Rows from block 5 of a small image classifier, named by matrix and row number. Rows with one number belong to one channel. Each number is 500 + 25 x the weight over its row's rms, rounded and kept within 0 to 999. All counts start at 0. Numbers have three digits each.
After each channel's rows are labels from the 100 images, of 14848, where the channel reaches its highest value: "patch colour" is the nearest of a few named colours to the mean colour under the peak. Only what is clearly more common there than usual is listed. The data: fractals drawn by 1,000 iterated function systems, in grey.
# convs0: first 3x3 conv (model.blocks.5.convs.0.weight, 128x128x3x3, each kernel summed), inputs 0-127
# convs1: second 3x3 conv (model.blocks.5.convs.1.weight, 128x128x3x3, transposed, each kernel summed), outputs 0-127

convs0.69:481507477490519499524486535531483489510527556507489490455483488484484505512484466498436480481480487520550450476478469514451492542515548463501488489497517472498502545516479498510536480521498521480497507512512511498515525553518501536502501542513497507496456496492501494478481482504527511478460484539488527467505457493450474556540489526486535498479524546474498540519500470518463496490490
convs1.69:473506507464471483528496510526510493482530479508507491536536531509514509519520537549484511495532477491457534480516508514548462509487486477505512513537517479494525508481504487473518526474494483491547490510495502474486509467520502516497516540513547518493484495478505482465509513444493546469507577563512473494498508501553465497453477522538478493503554534504505510527478514488474459523486
patch colour: white

convs0.49:505467555465489442551482466533529510482529488522474500472481501492514518492466480513575543476541501524514518545493493485548501485512496511495518519500497530498478468476544490517458525536487499496480487554491492518542480487525517525488497539510472493500528500496522502465521521529490463483518481484498522484481469484496499508497465515523438507524507533493476505490493468523487536543497
convs1.49:500481534521521489491490464531531461529433497506477545496476491456482511501489503505520537507514514454527534469529522495481475526539535473456501526523495488515443506490541503484502487484507456460506498510473504527469480450514504450468500509496526502484490480501511550511525549496464450550498496509482477496476510492507506516489474543489474462493492467502505495469473511483468499526482
patch colour: white

convs0.1:489512519462448487470475522491539474499489481480491549500478475529532495488491467501538464522510513499462502480487500464487508455509497505512403452533483523495498498480510475516506478547487465485507516513490514539488543496492528497484484498494457491492525488491459495491487492511502511522489501466485510488454492513501479472473505472498531536469554470499464499472504509502489490567450
convs1.1:499502483521452462506503492504562477557487513489552494472473519497518478465485454510477504500490505508524524511510496491499521505537500503521488489469532510537484480480546495528479458518536514512520477491498493469510498517514480462523497527495479497505471542497481480543493452493531478548473510494509564489434506556490514532523516514492521519475497512533505497498521498547546513533517
patch colour: grey

convs0.66:479547504496500465506514504532502502493493510487545505540540499496483498454486485501466521505498501501484470504513489472422497512487498519487455478529511522482514524519505537486552520530506536534517487510521507462482521534530514524465461524514501482497479532502501480445505471463532493506520488497466488476494525536475536552475473490503490459476492505487547517491462541509484557466475
convs1.66:480527501456480534494504491487526521535510513490511490492477531492522522536560566515486526512518528513568532488498491514549480499486497489487523513560492535480537507498572528472498528531504482482524525515518495463483496488534464519499495505462505514533534539501518515445510531480477467512524483522484461508501482479514447500505518501501476519530530513462498483481510499475489502508501
patch colour: white

convs0.13:551480486477505498505531515466503487502526519475490490498510471523450478496528466530477491505515495506477467461473498495500473499542530491484525506506523512530462471522480520470480463543516479480457528514481507514498462501474502507487518468522489474508467450480512521513462515499516500494477541451509460471506524497469453491455522462451517488485501421503490486494482473494473520543523
convs1.13:522524520507493534461479463479515513537493502492508500462488485525485475498495491523512513506453580484518506481470498506492529505527492485543526517496503507527512465462508479500524542475494468565506501520429526484541488514497480425524486501500498529492501486490503470483550550498494499485502500497475554522490495463476516498519508506498526511497517483496471461499525483518508566485482
patch colour: grey

convs0.6:466494498520502481471469542506502478500498497486536532505472514508467488494463501467470514501480525535545514524499502499448534500527476468467498516476499516475462479484465559529491500518478457529536483499531513489515492491471522494540512487522527483539498504537539495503478505461496486466495505513533544475480545452470525479477448451516529459497513519465494509493506497509513537461487
convs1.6:525503467437486482482498513516494469493505506461493497514506502474503498460466526513493520507525488484472489494517519523502443507486509494519517526505483496552534547448497553477496509484517481561512456487513492477534521555546528513463510440509527531525517556521481462470482544494514510498505495515488500490521516480485485489564519505495505510514481510504478504498488551518472477496519
patch colour: grey

convs0.119:525524518465496541497452522491491536524473502525453547490465470507533515484495502497485474477486458548453481464503505477463499487516501505490516467465480477484481509497479485515461505515517488521517448505520474521482541511484561518500542478432503531505480493431499513514473476537504484481509529454478482518509475490512507480504460485504461490496489465499494534507468499507489498482484
convs1.119:549508526492492510520477505493471537530474494529497505489518464544521525502489465487512500514491477546529461499442542505464514521521471512486503508504526488489466492527485467567511452475496525545505469519509508501544500556457538486527506494501506539520502463500457464526493486467504495527522506520485543519504519501515510520491509491461495527507508490544498529540507451499538498522492
patch colour: grey

convs0.52:465502519514494461521499531470563510476507482491490518492489470501476490471459486515517486532483461459485517566535487511455528463498507501468461462482544470536499487487485459466479505524470523483494501494445476495477458488514548518501507480506485483487539490526484480503499478541472498495484519482511483481482498474502460494497491492482538490493486477516457487495505430519467514467475
convs1.52:491520528457536477505494536507537507495483509485478506492529496473496540465516487486519463496484485485541474570532500447497494441517528527525477447542526575520492474499489553489512506508532492468488474518479503513480494491495530473493513507503502490513504524519505512543489518513496435553474506509490500489468479476517553499501536524503489480472507517491510514485529480508472498531508
patch colour: grey

convs0.96:481489461521462445515504526494503477483466524506496534482450498529519526494496501531486497505516506503507512477541509497489558515534517532503457514509459520528508509475573537518488490507535469522505499502489513548501485489485520499482456498477483466527551502514514505537497508521509470514494495553484469482437499504497524501494513473483476493491499467470496527470513530458498538562514
convs1.96:504465457562483517512508534518530529480497496525522493550459518549495454474524491534513522497435509480492492484481489507472513507497484484505499514511527497493494503506529575481514518490473475485492482470523504526502490491494464503484460495452469457449501477507515539521502526527498484524497451501477461455473455500480520513547515501488497510514514500454490505488508506483459494462511
patch colour: grey

convs0.30:527502533507446500519511488487467469468523481500544509494524478488539494476469488522483503496478550525454491477541472467480478536508497493479485533547495533489498455522516535514483506501507536493489519493463555434493509510525514503495484486530517491506487509489519529465534479505490516467510527475492487503510541477488514562505499513500496514475515470550508503523529552446458516489500
convs1.30:508500503526504552488499487528517508478494505503497495507489485516529517526519521505501554482537518541576542483492496456508484505529464469468518520469519545504508492513497511508466498497498458516466563477490495497450529468522534507490557517511483533518521515526520540466517514487531479495506502508554491523525487486510464493497478536504483532516537446512510537484528501514511510459491
patch colour: white

convs0.32:455519483506503539536517508528482467504498538526477503496472486513538544560501500519467512482480464533558492510513489512451487495501526496503460483494495450510529532543503542533497498510514493486504464497514518496471468533541525531492469545531488495515457475490530511501508478504518518499496532542458530452479510480511488541526506505502505490477507506478489522503501568528477531498505
convs1.32:475522486465446480501509479548544507453494543533492537548506497505530518517519539531505495458518488497473469470504486515537457531491492491524493499499519500517565468515486492462487521455495492467544529523509523508512497488521497486496519527547534523485517533508497492497539522519472512487476509503512484474491464490562450512463488506520484518521532532497537530522516516509499480493521
patch colour: white

convs0.120:502532479500503494489482520487478478517537545477493555503486500530465473504439508495466474497477479504530470493488458498421491498537491469502488500488502515533491503492466547530500516536488447551537511556467504527497489500530523481509505508514519467474509470510534489489484489508475448481491499512516525511465529508501533521498451510506516507468480484456473467478507524519463524498500
convs1.120:498504485464493500453499504492514463496503527472488515505513501500471499506512493558483527506516452494489519499500512485536472495482524490533524466547502488487535504465484521443477532493470440534505473489478519485492509515534539506516448482552490527512530509532481480448512527498509466521520488526527503509503496463488450567485501490539522555489522495473505505513523503506468492494452
patch colour: grey

convs0.109:494492457489467459545485531480468484489475506474502529457505456474497511496490472442531517519516483542502499522488485509488497478509486505539462476477485494510528461491491465535486497530522511523507510546487497479520502507500559500485540484467511497508511516469492485556468482495497474518526480504504496439489530474496501503438481473522575546500503501542515486500521498492497519534480
convs1.109:455487496494497484492529532482498488498465556488482468516498543503513497498499508476538469492453489505538506517512530493521533508507540519532492468511526509562557460479493484483521495505517504500475470506512518515566490521493501473485525490467499506503494555494513535504438453512534526511517487533519477507463479523531535531522495526538536478468490532527482492539507517498479482477486
patch colour: grey

convs0.35:498462506527459496483517473443533491464497488469473491487452495536451475526502469481527521506511532527516450528448483494503509491512495526529486547471483455474459526532500471526497519476458520470498490516510479501523535501496503457470508480460485526494493501478452526526480488514481484502524478497488538464517526488497505463516501506479505497514530472483530502513539509491527502440465
convs1.35:475469478522487477494519494525495486508489528467496524482456523486498483496513517536527472533517550486498514462480500527501500452486472506537506458463472483495516539492482514498490533493509513473523459470501517529473558493533450510495512517475479499486492474456508548494487517524521475478459480480471524487499483478531495464479489576541516519537498523509531516510511489460529456476488
patch colour: grey

convs0.38:494546474503484524540501483535537500504516486467514546490503519540529508484481485504493482505511504495514467516497465478498539505563515467530471514506486491474502515463557551514491522519487492491486474531528520478466443505514541479516481494506507488542480480496498480525472500507488474471499456538455493468543527480513454530506488509482465475487547507501491492480491508547482529553500
convs1.38:506507486509482499509498477521501504496511511500451474535487518483527530505555532556449544499497463514495496503537517499510471492530509526486523495577472456492527490463489521483483523490476463493516497479538520502523469502504505491489500516512523494513549474490521512537514522478453502555524478525486499511481498468475514505535520515520466506515540492509508516469491543537423517520517
patch colour: white

convs0.29:512543469508509493490492503482472511474525508440530496477471470473515506491480489524523514501495576474539489448506502462457492511485506467478465493503494488443533482524515525488469495488482480490478462479490525490459457509513482495497480550490459497509482505508474530489530482523511496455533497539479445480509502478477526515493498522501549502493495477552495495478508516472494440500482
convs1.29:503490493449476516534514491497486549497462509560471526476471504468511538543492538537523488494524518470501430487462479499523514516502471496548492510476503457517544478480471491484463485515499485484548520479512525501523493512480503517485473527481502499494454485468501525543561491506501491529535501476491474498521464474535464497453516522480494521511516514521495501478512530491526483515524
patch colour: white

convs0.104:519506535476468527512476493477517473495488506529510535497458505475490468532502507497454502505521529488456541490518498460534468489498443507507428523512503490457501561524510527487517484531474443470506489490516496503509521494515505474479492475508476515517488466456523465474515439458469475505477518473509482489496481512494515523485504538469490533512493495467528541505530527503472467477494
convs1.104:509485499503492504467492437489487483467482542499490505453530504504501504484469523473486505471551461525539499514506484489544476468522472527495557527490520522487530546507509478502510481501555519513541498489493495549491473497484469533472475507509477548498488503455498489508491487476478484488519484490499542520485498534546495530474528529504499513555475496478527484549504482492556518466476
patch colour: white

convs0.89:485472427510473492449534491492492505519486495501482522492509476499529497471442549458437486467479477544469498483482506515458530511469453468483531515468456509491497497474511511520505495501519478513536465549541473483459489506511555502486504526469494482516513496529484494503534510498508480464518507478484472525464531510467486501511529487504494472463496523512493469492520496520464503482483
convs1.89:506523509493529497514486511506491490526518470482450484530494483466547523479479492512518510501536475543520512476506525515497485544495476458524555482501538511539479513527504482473499509505497485543491487501506495495514471523515506533519530475527535477533513471502503495515501517490501462498464522491532490516476505497464470485567518478506497463498502583513492514544485457521537579507483
patch colour: grey

convs0.20:480513518481522467535483470529493478479498546503547484493548499478489511508496535496481560487468508523505518524496518522486515512498547492505512503534420488502522498474516540483478529476506472515498490508503525513490502480506489550488516525547512486498501487435521471499515533467522538533503496535564480544524509530476484546532508516512474532498501501491515445493486507495484476522510
convs1.20:471473514516448500510521492540532511520514483518498491546503553454496541507550541462517516460494541492500493466485534512482500480492537544523507521477486507502523504471486485521524481508503494486501512496510478489477503479508495486551496540491507533515531489519471501485517482498497516483501521496489497450508520485564508459443506569550501497508499486474522438510470520505507484480534
patch colour: white

convs0.56:513515472468477490515492467491474489501528500457494477493500487456517489485483500459495466471501469493546482532483506469511513498463544529479478480521471506493517441463488504503533456511488485515509514519484506474491504499540537529499517525519465518491486520530499487488568491466536552525478452522489512528470496480513539524499533529516500464529501489490502514535467474490474520547442
convs1.56:531479487501512490475477476494523491489512525512506487494472519486466482486474526476519509501480482485473476500502533518547504505523463547545477500465441488485493480527490489543509505481458508464464539492528477508493480485502478522467497524487541470469473524436467475470506467487508505504522496462513520498495542482485536556490472496513525518559493493507537458534491498464459499482534
patch colour: white

convs0.99:491502501556486469551514494511504484537463497502497520474469471546507489483497539477494514483504499517499504479460487519454514459504492506488488532509502486484497497480530514507522511562520474507514475476475476526458478513463535528481463512549502523473475474478551475505531457474509503523481514500510510530465499500488512553505472468439543481469504538476536508484478509508516536530523
convs1.99:503519489505448501494471460527521547496483484533509495528481532468526490569544522504449502465552490489536533509478457491546497518479479488491502483543481430484496486519548514480497473497525469506510508493498497482483479509527475498472487501531527484514505533521465519544517507507476501534506491526505478506464488516508448521540502465464476536512510506520502474503512530524492509515524
patch colour: white